config.yaml
train_examples: 101725
conditioning: "text"
cond_dim: 128
text_encoder_norm: "layernorm"
text_encoder_dropout: 0.05
text_encoder_inner_norm: false
hidden_act: "silu"
dropout: 0.05
optimizer: "ademamix"
learning_rate: 0.0009
beta1: 0.9
beta2: 0.95
eps: 1e-08
weight_decay: 0.2
Rows from block 8 of the denoiser of a small text-conditioned image diffusion model, named by matrix and row number. Rows with one number belong to one channel. Each number is 128 + 32 x the weight over its row's rms, rounded and kept within 0 to 255. All counts start at 0.
After each channel's rows are labels from the 100 images, of 14976 (inputs lightly noised), where the channel reaches its highest value: "top examples" is what is common among them. Only what is clearly more common there than usual is listed. The data: small charts drawn from random numbers.
# convs0: first 3x3 conv (model.decb.0.0.convs.0.weight, 128x256x3x3, each kernel summed), inputs 0-63
# convs1: second 3x3 conv (model.decb.0.0.convs.1.weight, 128x128x3x3, transposed, each kernel summed), outputs 0-63

convs0.110 [143 158  99  64 101 109 146 111 153 162  94 110  85  83 100 107 119 132 125 181 117  91 123 138 180 144 124 156 104  90 123 117 159 149 146 141  89 149  55 108  83  89  82  51 131 174 124  83 180  42 120 124 169  57  99 109 121 109  81  88 186 103  91 111]
convs1.110 [172 189 105 157 156 108  96 111  55 118 100 186 150 194 118 142 135  92 155 142 168  87 123 144 147 126  87 137 101 108  99  84 160 121  30 166  94 169 148 149 134 177 122 173 113 151 136 178 156 119 142  86 157 150 132 150 126 159 160 112 101  77 146 163]
top examples: horizontal bar chart; heat grid

convs0.70 [157 165 170 119 124 125 182 126 112 161 145 113  69  94 125  96 140 150 113 179  96 150 124 106 126 109 144  67 148 112 170  87 150 139 121 119 104 153 112 138 132 113 118 143  88 145 150 127 157 132 167 189   0 143  71  99  85 117 105  90 116 170 146 108]
convs1.70 [109 143 131 150 132 167 181 103 125 138  94 136 141  93 110 167 116  82  76 139 101 119 126 121  64 119 132 104 175 107  77 110 176 163 161 108 108 218 145 144 121 127 133 114 135 108  86 108 126 133 134 160 132 135 111  92 129 147 157 159  85 130 158 199]
top examples: legend

convs0.86 [126  65 147  68 115  64  53  59 147 100 124  75 129 135 115 114  77  81  99 143  94 109  41 133 170 122 104 133  43 143  71  87  79 170 101 149  92 131 153 106 176  86  49  99 132 131 106  47 123 142  17  35 161  84 113  80 136  67 107  37 144 147 108 136]
convs1.86 [114  82 126 141  74  56  70  88  83 158 148  74 142 162 135 159 135 137 151 104 129 113 129 149 122 129 134 109 130  98 114 122 156  97 177 134 124 117 133 153 183 150 108  70  98 149 123 150  99  72 143 108 184 105  59 148 150 105 129 149 146 175 152 109]
top examples: horizontal bar chart; dark theme

convs0.103 [143  83 108  40 109 166  91  97  94 135 140  75 139 145 154 141  91 144 133 124 118 167  83 139 134 119 112 150 109 118 107 134  98 116  92 165 149 143 106 136 181  42  94 139 168 110  63  68 121 101  13  91 123 110 108 119 149 129  89 115 128 123 165 145]
convs1.103 [ 83 115 147 116 181 125 116  96 146  88  78 133 165 113 151 187 184 137 144  76 130 116  93 151  93 114 108 102 138 115 116  91 137  87 130 152 152 149 178 116  69 109 101 141 127  94 152 166 122 147 163  90 111 117 180  89 161  85 156 134 143  50 119  53]
top examples: one colour; horizontal bar chart

convs0.31 [121 130 170  80 123 113 168 134 163 155 114 127 120 167  88 149  92 141  95 140 136 123 143 129  88  90 137 175 136 127  85 125  24  92  77  85 151 151 101 101  99 118 171 146 136 135 157 171 130 153 125 173  81  94 136 232 146 110 146  54 118  55 140 153]
convs1.31 [139  60  92  94 152 134 178 123  91 149 177 201 120 147 138  98 116 140 118 134  91 120  93 126 125  66 114  90 137 116 152 106 119 113  99 147 118 115  87 105  63 145  72 191 131 156 126 178 154 137 150 112 140  93 183 103 127 131 138 143 114 104  81 164]
top examples: grid lines; radar chart

convs0.65 [ 87  93 122 102 146 158 140  82 158  60 105 106 160 154 183 147 136 144 148 191 114 135 143 150  99 115 102 197 118 113 173 171 113 119 149 156 151 163  65 186 129 128 134 143 149 131 113  82 178 142 150 135 144  91 107 101 104 152  98  38 111 200 131 125]
convs1.65 [154 145 109 126 124 140 101 149 103 101  91 124 145 113 122  85  63 128 105  75  85 164 153 119  77 164 164 102  57 129 101 141 127 140 147 130  97  93 149 174 105  50 187 135 134 138 116 184 146 101  99 157 160 128 170 120 107  86 173  99 111 113 108 119]
top examples: radar chart; one colour; items: eight

convs0.66 [ 97 124 108 108 108 137 125  85 154 131 149 134 112 128 116 147 144  88 160 164 105 164  93 130 117 110 112 115 114 136 142  12  97  88  93 177 101  90 116  50 176 138 123  95 176 139 114 115 163  45  79 134 155  85 144 162 114  91  89 167 106 153 153 128]
convs1.66 [ 43 130 148  70 104 100  62 135 121 104 135  95 165 118 118 106 169 117 158 151 146 104 160 119  88 142 133 101  79 130 106 147 143 152 118 145  94 193 150  91 181  97 153 116 150 122 136 149 100  78 125 140 177 132  48 114 141 131 124 121 111 130 166  99]
top examples: legend; dark theme; ring chart; pie chart

convs0.39 [129 126 116  83 137  73 105 107 159 182 195 106 168 103 105 104 111 115  65 110 107 139 137  82 118 165 109  98 120  96 139  86 145 135 101 128 117 151  98 130 114 111  92 159 110 132  96 144 115 136 135 133 110 164  78 107  91  82  83 118 136 146 174 126]
convs1.39 [138 158 103 102 137 104 255 131 135 127 121 163 113 114 141 154 114 147 138  90 120 148 138 171  96 189 142 126 118 161 144 130 122  95 128 128 121 165 121 159 118 156 148 120 123 105 153 154 125 131  93 120   0 143 139 127 132 199 129 114  80 132 126  95]
top examples: radar chart; grid lines; items: five; heat grid

convs0.98 [132  99 175 116  98 111 123 137 103 145  91  79 163 158 144 148  72  82  61 171  86  97 136 132 133 137 139  83 162 157 100 129 118  96 172 160  74 110 172  53 163 131 129 157  66 122 104 162 188 116 156 153  91 158 132 114 143  78 149  88  82 144 170 154]
convs1.98 [116 189 112 104  97 131 166 138  87 119 148 117 126 114 106  96  76 145 133  58 130 126 130 160  60 113 177 151  68 113  96 122 119  81 112 163 114 144 150  88 134  89 241 104  92 124 125 112 123 123 111 124 157 139 113  94 152 128 162 128 117 191 155 146]
top examples: legend; radar chart; horizontal bar chart

convs0.16 [109 120 112 104 135  97  82 145  95 146 113 116 145  56 114 106 131  76  85  95 127 106 123 114 164 107 175  89 150 111 138  90 119 116 118 121 101 118 108  87 130 108  75  83  69 119 101 110 116 145 101 115 121 129 103  95 120 114  67 156  72  89 115 140]
convs1.16 [162 176 101 110 173 136  61 142 133 141  20 104 106 126 159 110 130 124 153  74 113 127 151 104  89 110 176 120 199 137 148 130  83  95 156 144 116  52 151 172 133 140 170 103 149 125 128  93 105  82 107 103 152  86 134 141 106  67 143 142 161 114 105 142]
top examples: items: five; radar chart; heat grid

convs0.126 [ 98  90  90 137 134 119 149  98  90 172 100 151 112 131 137 141 135 122 130 164  97 125 134 132  96   0 113 111  82  64 139 127 144 131 162 100 108  96 126  78 148 137 129 171  81 111 125  98 118 100 142 127  90  75 145  92  52 117 133 131 141  97 138 116]
convs1.126 [151 108 162 109 164 124 157 138 137 188 126 122 154  73 156 152 146 126 172 138 105 167 126 139  97 177 102 130  97 180 160 166 186 124 177 138 120 126 161 102 119 115 141 132 182 139  95  91  61 119 129 123 112 156 135 184 143 102 139  72 159 115 118 158]
top examples: stacked bars; items: six

convs0.119 [ 92 123 113 144 121 120 144 123 120 124 145 171 141 106 114 132  95 100 139 167 120  93 160 120 138 122 139  86 110 168 112 129 129 144 153  76  93 137  99 101 129 127 110 150 178 123 124  84 140 154  90 154 190 131 103 161 140  80 121  98  92 155  89 117]
convs1.119 [105 133 130 179  73 130  97 129  44 140 110 118 124 123  94 103 145 138 140 108 111 113 115 103 118 147 132 131  95 179 123 104 130 143 146 175 103 170 145  84 173 136  90 143 173 175 133 156  99 143  81 140 109 170 141 107 176 104 145  81  97 178 159 148]
top examples: heat grid

convs0.23 [165 106 110 144 171 118 157 164 118 128 180 125 101 148 146 139 119 151 148 139 124 155 139 111 138 171 110 138 150 133 104 122  98 145 140 125 112 115 132 123 153 133 153 127 149 151 124 129 123 165 114 129  87 128 127 111  97 134 118 142 154 163 138 150]
convs1.23 [140  95 188 116 149 132 117 114 113 159 205 160 133 113 136 181 155 125 132 209 114 172 150 147 163 176  72 163  43 193 114 134 101 135 131 145 139 162 104  84 102 123 153 129 114 127 125 166 122 117 113 172  75 142 166 134  75 116 152 126  69  97 111 156]
top examples: horizontal bar chart

convs0.114 [ 84 138 159  99 138 129 195 146 102 129 118 142  63 109  85  73 123 143 151 137  90 155 166  85 131 196 116 171  87 113 137 149  60 104 121 111 144  94 124 158 142 122 111  64 122 107 129  90  60 116 114 144  98  83 162 189 132 126 109  99 169  84 116 163]
convs1.114 [182 152 161 123 152 113 168 151  78 106 106 127 166 136 125 136 106 105 127 119 123 122  69 177 181 130 108 110 130 147 188 129 137 123 151 150 184 138 147 155  56 164  73 136 115 141  68 148 161  96 131 168 142 120 121 123 101 118 133 107 108 131 145 146]
top examples: pie chart; heat grid

convs0.51 [128 153  65 144  94 131 130 224 174 145 115 118  93 109 237 130 131 120 201 116 153 186 118 158 104 118 129 180 128  70 108 145 154 124 148 111  80 122 119 101  92 141 104 141 124 115 150 169 130 193 167 115 199 153 142 127 152  99 134 125 116  55  95 107]
convs1.51 [ 60  95 112 183 153 159 128 157 149 122 129 136 128 138 157 214  77  91  79 131 102 118 106  90 141 182 116 119 205 154  90 146  50 175 158 105 135 146 140 188 163 157 146  67  97 123 140 144 154 174 110  53  44 114  98 127 119 168 116  86  98 105 123 160]
top examples: pie chart; items: eight

convs0.2 [103 102 158 129  93 154 153 104  86 130 139 154 105 113 101 144 109 140 122 154 124  77 156 129  99 137 142 133  87 175 141 123 123 129 139  87 128 134 150 108 144 129 145 133 126 126 119 129 145 119 122 145 114  96 139 146 138 113 125 121 153 151 122 128]
convs1.2 [157  93  74 145 140 145 118 141 123 146 112 171  43  51 179 141 134 128 122 105 141 135 125  48 124  17 118 109 122 122 161  93 138 125 152 110 104 103  71 127 142  90 107 113  98 107 109 128 151 109 143 113 167 105 105 136 169 130  78  76 107 131  93 158]
top examples: pie chart

convs0.44 [111 122 109 129 118 129 151  95 131 167 124 127 102 129 146 122 108  96 106  36 116 137 120 125 129 117 125 104 117  97 147 111  89  95 123 109  81 135 139 126 137 128 119 123 122 108 120 140  92 137 112 125 133  97 151 133 131 130 108  97 127 110 134  93]
convs1.44 [164 189  92 106 117 142 226  83 180 183 132 115 165 125 145 143 141 161 130  54  93  71 119 112 133 111 159 115 133 136 158 100 105  90  94 113 135 148  84 146 159 116 182 130 147  67 142 134 132 107  70  94  41  96  96  78 133 120 121 133 205 107 153 146]
top examples: radar chart; one colour; grid lines; items: eight

convs0.53 [134  67 112  48 149 128  87 100 126 106 122  91  94 108 184 134 110 143  82 131 136 148   0 144 120 118  94 153 110 124 120  98  87  86 103 169 130 113  77 138 131 121  64  98 179 110  54 111 143  90   9  94 115  55 101 135 115 136 109 133 115 149 151 128]
convs1.53 [130 132 182 139 157 150 128 136 149 102 160  96 125 113 120 158 101 125 159  79 145 141 148 144 108 148 145 105 136 111 127  89  95  93 197 169  47 120 119 138 120 190  63 161 136  81  77 125 122  97 148 158 110 120 132 149 173 119 138 157 149 162 126  49]
top examples: horizontal bar chart

convs0.127 [136 101 138 160 111  97 159 120 138  88 123 116 132 111 112 143  71 184 133 154 101  97 186 160 140 162 124 175 149 108 137 143 141 150 148 119 168 163 109 162 168 116 159 126 160  88 125 144 127 157 161 104 168 143 131 139 152 142 137 121 122 144 142 119]
convs1.127 [160 102 147 152 130 145 151 169 209  93 170 136 112 146  99  88 109 109 159 133 137 119  68 126  68 107 143 102  72 148 116 118  66 144 183  37 131 171 117 128  69 106 168 119 132 153 160  87 101 138 151 109 142 140 117 123 160  99 145  93 143 139 142 133]
top examples: ring chart; radar chart

convs0.26 [ 65  83 136  91 135  95 127 101 118 114 123 148  74 118  95 103 110 100  79 103  90 124  88  81 154 149  99  84 102 116 128  93 146 131  81 149  26  71 111 110 170  32  40 122  66 186 116  68  73 139 135  97  33 111 130  75 116 110  84 129 130 124  99 107]
convs1.26 [101 132 179 178 137 138  99 188 138 144 121 146  89  89 113 161 157 161 100  89 110 136  98 141 160  85 158 124 163 139  92 101 131 156 164 151 132 104 101 158 130 141  94 130 123 140 116 176 103 155 139 124 126 177 255 127  94 105 155 101 155  90 138 139]
top examples: one colour; legend; radar chart; grid lines

convs0.0 [110  93 104 116 127 121 153  91 175 117  92 185 128 152 131 130 100 108  81  88  99 112 123 120  96   0 108  91 116 209 115 133 132 101 131  96 162 132 101 111 140 122 139 113 111 135 120  82 112 127 157 110 183  87 148  92 121 127 112 163 162  84  11 138]
convs1.0 [122  85 146 110 181 140 174 119 159 162 111 158  92  72 147 184 122 142  97 140 136  99  84 138  99 184 144 171 110 148 145 139  77 107 109 103  94 102 122 103 109  86 200 135 148 181  89  82 113 148  79  67 112 116 152 167 140 136  78 132 159 116 162 152]
top examples: items: eight; bar chart

convs0.24 [ 90  76 141 104 185 164 150 130 124 109 159 118  92 156 122 166  80 150 113 169 123  99 161 128  86 128 113 167 106 139 163 125 178 152 141 140 143 109 138 146 107 153 128 165 109  89 119 135 135 156 170 159 140 118 115 147 122  90 127 113 139 144 127 161]
convs1.24 [173 161 157 144 152 147  65 138 124 149  99 120 129 136 131 119  83 116 162  64 115 171  80 134 158 208  93  74  32 131 147 164 112  93 130 149 138 140 182 155 130 152 182 102 109 150 132 121  99 163  98 156 170 105 124 118 107  94 115  36  66 137 119 111]
top examples: ring chart

convs0.67 [116 119 108  85 134 139 167 125  88 110 146 125 120 115 102 103 131 147  80 133  84  92 138 158 113 133 121 156  80 140 104 101 123 138 130 114 143 129 128 147 154 100 131 110 189 130 101 119 124 129 164  78 154 102 119  92 136 117  79 127 150 112 133 144]
convs1.67 [137 169 158 113 110 121 158 168 115 107 108 100 172 117 149 160  86  71 146 114 153 174 147 129 185 105  88  93 142 148 122 122 127 115 154 124 126 170 171 137 104 117 135 159 122 149 164 107 141 164 141 158  88 123 132 150 122  74 104  81  80 138 163  97]
top examples: horizontal bar chart; items: eight

convs0.45 [119 107  90  98 138  88  74 155 149 169 122 126 139 102 145 141 184 106 145  81  50 217  98  64 163  83 129 109 161 103  79  54 162  89 116 141 111 147 194  59 161 161  99 128  88 127 147 120 145 158 136 122 166  98 130 120 152  16 104 111  76 149 153 118]
convs1.45 [ 43 117 133 187 146 137  90 163 121 149  75  89 120 124 166 171 161 155  92 135 142 154 118 129  86 148 124 106 132 177  61 116 186 118 110 104 110 119 160 160 146 148 115  99 107 120 143 125 107 122 140  97  84 139 146 140 113 124 110  98 166  83 112 165]
top examples: pie chart; items: eight; items: seven

convs0.118 [ 60  76 144 132 113 159 156 108  73 147 113 164 132 158 114 138  62 114  86 114 130 121 119 105 116 120 139 130 119 155 147 115 133 137 136 110 165 161 163  68  92 133 137 144 136  85 123 153 135 142 126 111  78 136 115 153 130 128 168  91 128 116 136 102]
convs1.118 [126 160 119 158  81  99 131 162 146 176 133 109 130 126 159  49 235 125 142 132  98 166 108 101 136 177 123 126 157 158 166 109 147 163  94 129 113 133 144 105 123 133 159 143 164 127 152 107 117 110 104 118  32 175  72 126 127 182 146  81 162 113 162 123]
top examples: bar chart; items: eight; items: seven

convs0.29 [ 85 122 106  94  75 112 139  81 141 121  79 140 102 138 114 134 136  99  88 165  33 166  89 111  97  89 125 117 151 129  12 105  95 115  51 148  80 112 150 111 107 134 116 132 145 146 107 150 135 103 102 169 166  86 146 106  71  50 114  88  86 147 128  69]
convs1.29 [ 86 137 135 136  45  99 130  96 126 127 143 123 141 146 129  84 117 112  67  98 130 119 163 104  95 145 138 141  97 136 108 139 118 107 134 152  90 167 144 111 177  97 148 123 103 220 106 151 120  74 112 162 163 124 133 133 100 144 139 122 168 169 177 108]
top examples: legend; horizontal bar chart

convs0.85 [124 131 130 103 116 139 119 137 120 156   0 140 119 118 150 134 144 167 145 141  90 118  98 119 122   0 162 131  78 114 130 157 137 153 125 141 106  91 101 126  94 139 127  93 100 137 150  87 108  80  88 147 123  97 146  90 147 140 145  82 117 104 160 104]
convs1.85 [195 130  98 134 165 120 169  81 117  80  95 162 111 135 114 161 124 109 151 100 204 108 161 124 158 116 125 137 127 120 121 140 165 113  96 118 185 134 119  80 116 152 188 127 161 112 115 125  90 139  50  73 116 129 122 172 116 132 118 134 134 108 118 145]
top examples: horizontal bar chart; grid lines

convs0.75 [ 96 129 131 169 124 192 130  39 134 161 127 120 116 151  75 138 121 204 163 132 154 101 142 172 141  92  50  90 116 100  58 138 123 150 154 132 120 155  82 115 148 165 159  89 176 153 142  69  56 135  64 147  48 126 121 118 134 168 144  80 114 175 139 136]
convs1.75 [144 112 112 149  78  97 196 120 171  87 121 123 107 152 134  98  68 145 201 140 125 123 182 153 143  50 135 121  96 104 177 157 185  95 123 105 105  31 147 103 129 125 127  90 170 105 149 146 155 150 157 168 177 142 178  93 114 132 137 187 141 146 116 107]
top examples: heat grid; items: five

convs0.69 [ 60  28 145 129  99 117 132 162 111  20 116 129 115 150 120 147 129 135  65 119  24 147 150 107 129 151  62 125 118  83 141 106 123  96 143 125 115 138 181  74 104 104 144  64 135  77  81 130 151 112  62 129 139 163 190 147  61 116 166  78 168 120 118 175]
convs1.69 [166 136 146  94 212 103 160 142 150 145 114 109 150 173 136 153 128 131 154 122  86 139 118 113 116 122 126 117  61  97 131 108 114 151 152 113 159 144 133 161 131 156  78 175 143 129 200  82 162 131  84 134 215 110 171 155 159 114 166 128 177 138 127 143]
top examples: step chart

convs0.34 [ 48 154  31 105  90 133 128  85 195 136 116 154 174 123 110 109 157  83 163 145 140 184 120 111 116  83 135 102  95 158 138 152 162 155 109 136 140 134  99 141 134 107 179 110 142  94 105 150 150  88   0 108 158 112 118 130 149 154 116 119 141 140  95  90]
convs1.34 [ 97 124 116 113 149 121 171  61 185 114  96  91 147 126 158 111  87 124 131 142 104 183 154 159  86 114 150 144 114 129 165 135 154  75 116 162 150 152 119  84 115 169 158 107 151  98 158 104  96 181 109 126  51 163 136  90 110 104  86 126 113 135 124  69]
top examples: heat grid; items: five

convs0.71 [135 117 115 120  99 155 147  58  87 186 165 131 121 138   9 133 106 131 111 118 161  95 140 155  67 121 124 119  60 149 141 103 131  93  89 140 135 165 119  84 141 125 147 158 115 152 109 114 184 154  87 113  19 118  98 150 160 159 149  90 143  86 157 164]
convs1.71 [200 152 146 135 106 177 185 113  95  97 138  90 160 153 114 108 101 152 115 126 131 125 140 110 132  71 150 116 102  84 136 102 159 104 132 139 148 133 165  66  74 104 157 123 144 147  99 142 161 116 170 182 143 117 199 123  97  76 149 189 101 135 131 150]
top examples: pie chart; items: eight

convs0.14 [107 101 144 117 133 139 116 140 205  22  76 152 103 164 138 141 138 146 117 139 151 193 101 123  60 143   0 194 127 119 105 128 134 132 116  59  79 118  96 131  95 137 121 103 135 121  28  99 144 133  81 175 124 109 164 135  91 152  92 172 124 152 118 118]
convs1.14 [111  46  84 127 102 152 223 151 152 120 123  57 144 128 122 146 190 128 132  88  93 139 126 149 139 132 108 112  97 137 106 142  58 106 160 116 126 147 131 118 143 126 167  72 123 173 119 134 107  96  85 128 106 137  94  86 105 125 156  88 134  79 152 128]
top examples: radar chart; items: eight; pie chart

convs0.121 [140 114 118 107 159 139 201 159 107 110 119 119  99 171 115 147 109  96 110 221  75 152 168 168  89 138 119 145 160  94 112 112  81 162 103 115 149 128 140 122 153 117 179 121 145 127 108 146 129 123 121 128 221 179 118 152 161 182 155 112 117 163  81 152]
convs1.121 [104 153  96 144  83  84 227 196 128  74 161 100 187 143 155  96 145 114 162 128 151 144 139 106 147 147 145  98 112 168 149 118 149 223 189 145 138 159 176  97 110  52  63 113 151 193 150 117 127  80 136 117  94 110  69 133 118 123 147 114 101  62 128 119]
top examples: radar chart; one colour; items: eight

convs0.55 [ 62 140 136  77 105 173 121 124 117 103  88 137 148  68 110 131  96 143 143 147  98 143 104 159 119  29 143  99 138  99 109 131 118 134 130 180 112 100  84  66  75 146 111 143 134 143 100 121 123  81  87 148 129 152  75  54 152 152 162 117  83 110 122 137]
convs1.55 [107 152 158 118 180 151 206 142 162 130 147  94 105 104 137  94 133 170 134 132 209  60 162 121 112 116 119 121 192 169 185 132 154 141 112 158  77 119 118 116  92  94 142 163 120  96 175  89  97 167 170 131 120 102 171 182  85 108  83 121 149 105 133 105]
top examples: radar chart

convs0.84 [109 110 166 138 123  84 143 152  68 129  78 114 147 154 137 149 154 132 113  75 113 144 138 135 107 121 111 115 108 110 160 154 141 155 136 130 127 105 138 128 183 112 128 130  66 115  92 145 156 138 139 132  88 121 188 156 157 107  92  90 140  96 155 144]
convs1.84 [145 128 101 189 122 112 160 122 119 143  79 107 118 121 117 119 137 150 127 189 127 123  96 166 174 137 119 152  29 143 156 149  89 123 159 158 163 111 135  41 157 101 163 131 145 135 175  96  84 151 110 130 116 158 144  70  85 105 119 138 160 158 146 126]
top examples: dark theme

convs0.106 [ 90 111 173  70 170  56 164 131 138 213 104  82 122 116 139  78 178 150 114 153 103 142 114 156 131 117 139 102  85  81  94 107 150 146 128  85 143  86 124 159  51 128 138 131  36 102  36 138 128 119 100 185 140 127 160 167 136 157 149  68  93 140 159  57]
convs1.106 [143 147 102  94 134 191 147 127 171 156 143 157 185 169 118 146 114 123 111 175 105 127 186 137 167 135  72 108  96 145 119  97 130 129 138 108 119 144 113 113  99 130 120 160 141 127 134  70 116 120  94 173 183 173 199 167 105 118 143 114 182  92  74  93]
top examples: dark theme; peak in the middle; area chart

convs0.81 [112 168 101  94 136 164 162  96 124  96 100 198 106 119 188 108 140 107 122 111 170 123 132 146  70 118 156 195 154 145 101 118 120 113  94  68 130  98 163 107 144 139  95 112 143 137 133 124 149  86 145 120 180 136  81 134 113 111 140 130 142 132 153 154]
convs1.81 [156 147 124 187 125 169 173 109 169 227 164 111  73 122 162 113 159 129 170 147 119 202 166 115 148 176 143  85  94 117 115 134  83 143  77 166 103 125 106 123 116  53 169  93 210 145 122  78 143 123 109 161 119 129 171 119  95 110 134 126 114 153 133  92]
top examples: grid lines

convs0.59 [ 78 137 221 112 122  96 103 163 146  95  54 202 104 129  83 132 143 149  98 147 140 130  81 129 130   9 175  64 103 101 100 133 140 126 126 158 152  95 129 140 121 129 101 151 135 132 146 101 146  33  91 140 129 124  99 133 149 163 149  70 135  99 113 106]
convs1.59 [160  84 137 128  93  93 117 107 153 166 178 123 116 147 126 156 149 160 145  86 131 137 127 126 116 148 123 144  96 148 121 117  42  87 102 132 114 139 102 114 108 125 205 161  96 156  90 182  67 144  75  96 141 138  98  69 168 125 153 107 180 126 126 101]
top examples: one colour; radar chart

convs0.49 [110 101  29  95 142 158  95 149 112  95 155 135 135  42 180 134 139 120  94 126 119 118  77 139 148 123  86  74 140 130 105 116  91 137 144 144  31 130 192 111 180 119 137 187 138 111 133 113 138 129  70  94 147 164  92  79 161 181 114 118 116 184 147 124]
convs1.49 [ 87 147 166 147 189 126 201 113 153 146 114  51 156 107 162 157 126 119 136 147 152 163 172 131 102 150 100 144 206 155 160 126 155 170 110 148 127 159 165 157 157  86 109  75  98  81 181 133 121  92 135  59  55 154  43  79 112 142 135 139 127 108 152 107]
top examples: dark theme; legend; radar chart

convs0.89 [ 74  92 165 104 117 157 135  84  93 140 113 140 127 151 122 142 110  96 100 112 130 121 127  99 120  98 155 127 130 143 155 107 135 126 148  98 148 138 152  98  90 131 104 135  96 103 133 151 131 120 139 121 106 142 127 138 138 124 173 121 122 107 150 112]
convs1.89 [169 155 114 125 115  95 128 166 130 149 120 148 107  89 177  42 197 130  76 100 118 157 112 119 151 190 145 154 138 133 107 140 106 113 112 192  88 131 154 119 140 145 134 186 130 118 160 107  83  94 134 120 104 153 169 113 117 105 133 167  98 119 185 109]
top examples: bar chart; items: eight; items: seven; lollipop chart

convs0.63 [151 181 112  63  97 125  95  89 151 140 113 115 120  95 131 131 122 151 127 138 133  74 138 101 130 134 173 136  99 119  91 113 135 131 145 148 135 154 119 140  34 125  90 125 152 124 118 135 144 125 121 121 141  94 143 111 144 117  91 135 181 148 120 160]
convs1.63 [165 129 143 204 154 152  93 125  49 159  97 171 123 147 126 123 120 134 142 135 121 107 128  85 179 120 126 158 138  77  77  42 147 113  96 120 159  76 152 153 102 179  79 158 161 151 155 215 160 154 125 142 121 121 198 127 111 178 138 174 120 124 116 148]
top examples: heat grid; items: five

convs0.72 [120  88 102 131 152 118 144 152 112 138 131 145 125 131 135 162 129  98 149 124  88 142 184 140 201 153 149 132 127 149 173  56 152 163 140 113 125 107 182  91 186 146 144 157 114 133 130 163 134 130 163 105 139 112 103 109 153 125 158 141 149 162 106 111]
convs1.72 [151  82  83 190 114 146 140  85  99 156 126 135 121  97 155 114 130 113 103  76  93 151 114 110 124 142 133  64  91 188 117 106 181 115 140 120 113 207 133 120 162 135 123 136 123  93 151 154 152  74  84  99 156 133 142 105 163 134 102 110 150 142 149 118]
top examples: horizontal bar chart; pie chart

convs0.73 [163 158 186 159 155 201 170 189 143 117 137  82 119 110 175 156 155 102 189 167 157 141 180 193 160 173 108 216 134 137 161 180 121 170 167 123 130 130 145 125 142 189 106 148 184 133 120 118 137 156 135 159 153 131 153 135 167 166 182 133 157 203 124 170]
convs1.73 [111 137  94 177  70  92 199 166 123  95 114  61 117 130 135 118 118 102 113 129  99 138  59 119 151 139 101 130 162 129  86 128 125 115 120  61 155  90 134 122 161 115 120 128 106 136  73 120 134  89 162  88 115  95  59 101  71 133 127  68 118 165 103 156]
top examples: radar chart; one colour; grid lines; items: eight

convs0.47 [ 96 155 115 104 113 138 123 170 168 160 122 111 106 163 145 131  87 103 120 108 155  56 122 124 160 119 161  66 147  87 164 132  91 164 159 149 152 100 164  78 146 131 118 108 113 139 141 148 129  89 128 128  59  70  97  83  92 111 144 169 150 136  80 179]
convs1.47 [122  95 198 136 111  99 123 116 136 164 137 130 139 141 108  88  73 138 125 136 122 120 126 109  96 112 153 139 148 116 106 125 143  76  96 110 124 161 134 103 142 109  64 148  92 175  97 127 141 116 155 150 120 151 141  99 122 183 107 161 147 136 166 138]
top examples: dark theme

convs0.80 [132 121 124 115 145 123 174  65  96 102  90 166 136  78 136 125 136 130 101  97  97 186 135 147 109   0  95 100  56 103 111 112 131 137 119 106 156 118 142  86 107 129 143 138 107  91 135 112  85 126 135 123 135  83  91 122 140 124 113 107 157 112 124 111]
convs1.80 [134  93 150 127 175 137 195 124 130 140 141  75 131 123 161 138 166 125 174  66 126 150 144 149  76 147 149 144  90 171 140 144 114 144 140 178 118 119 125 122 114 125 175 135 185 108 133 105  68  92 131 169 163 119 199 152 161 119 152  83 138 136 152 168]
top examples: items: six; stacked bars; lollipop chart; items: seven

convs0.21 [ 88 106 110 102 169  80  99 169  95 213 125 114 127 117 138 138 150 153 104  79 121 144 122 117 155 142 115  69 107 166 106  67  39 118 133 100  97  82 134 180  96 139 156 119 161 165 133 116 136 110 143 149 106 120  81 100  98  96  64  99  98  97 104  89]
convs1.21 [101 139 142 174 178 138  73  97 110 151  92 134 149 157 112 161 135 123 122 102 112 144 132 108 136 158 115 149 109 183 112 159 137 149 132 148 154 137 110 102 105  86 115 194 147 136 125 128 166 105  57 153 161 138 177  95 159 120 115 122 153 146 117 107]
top examples: heat grid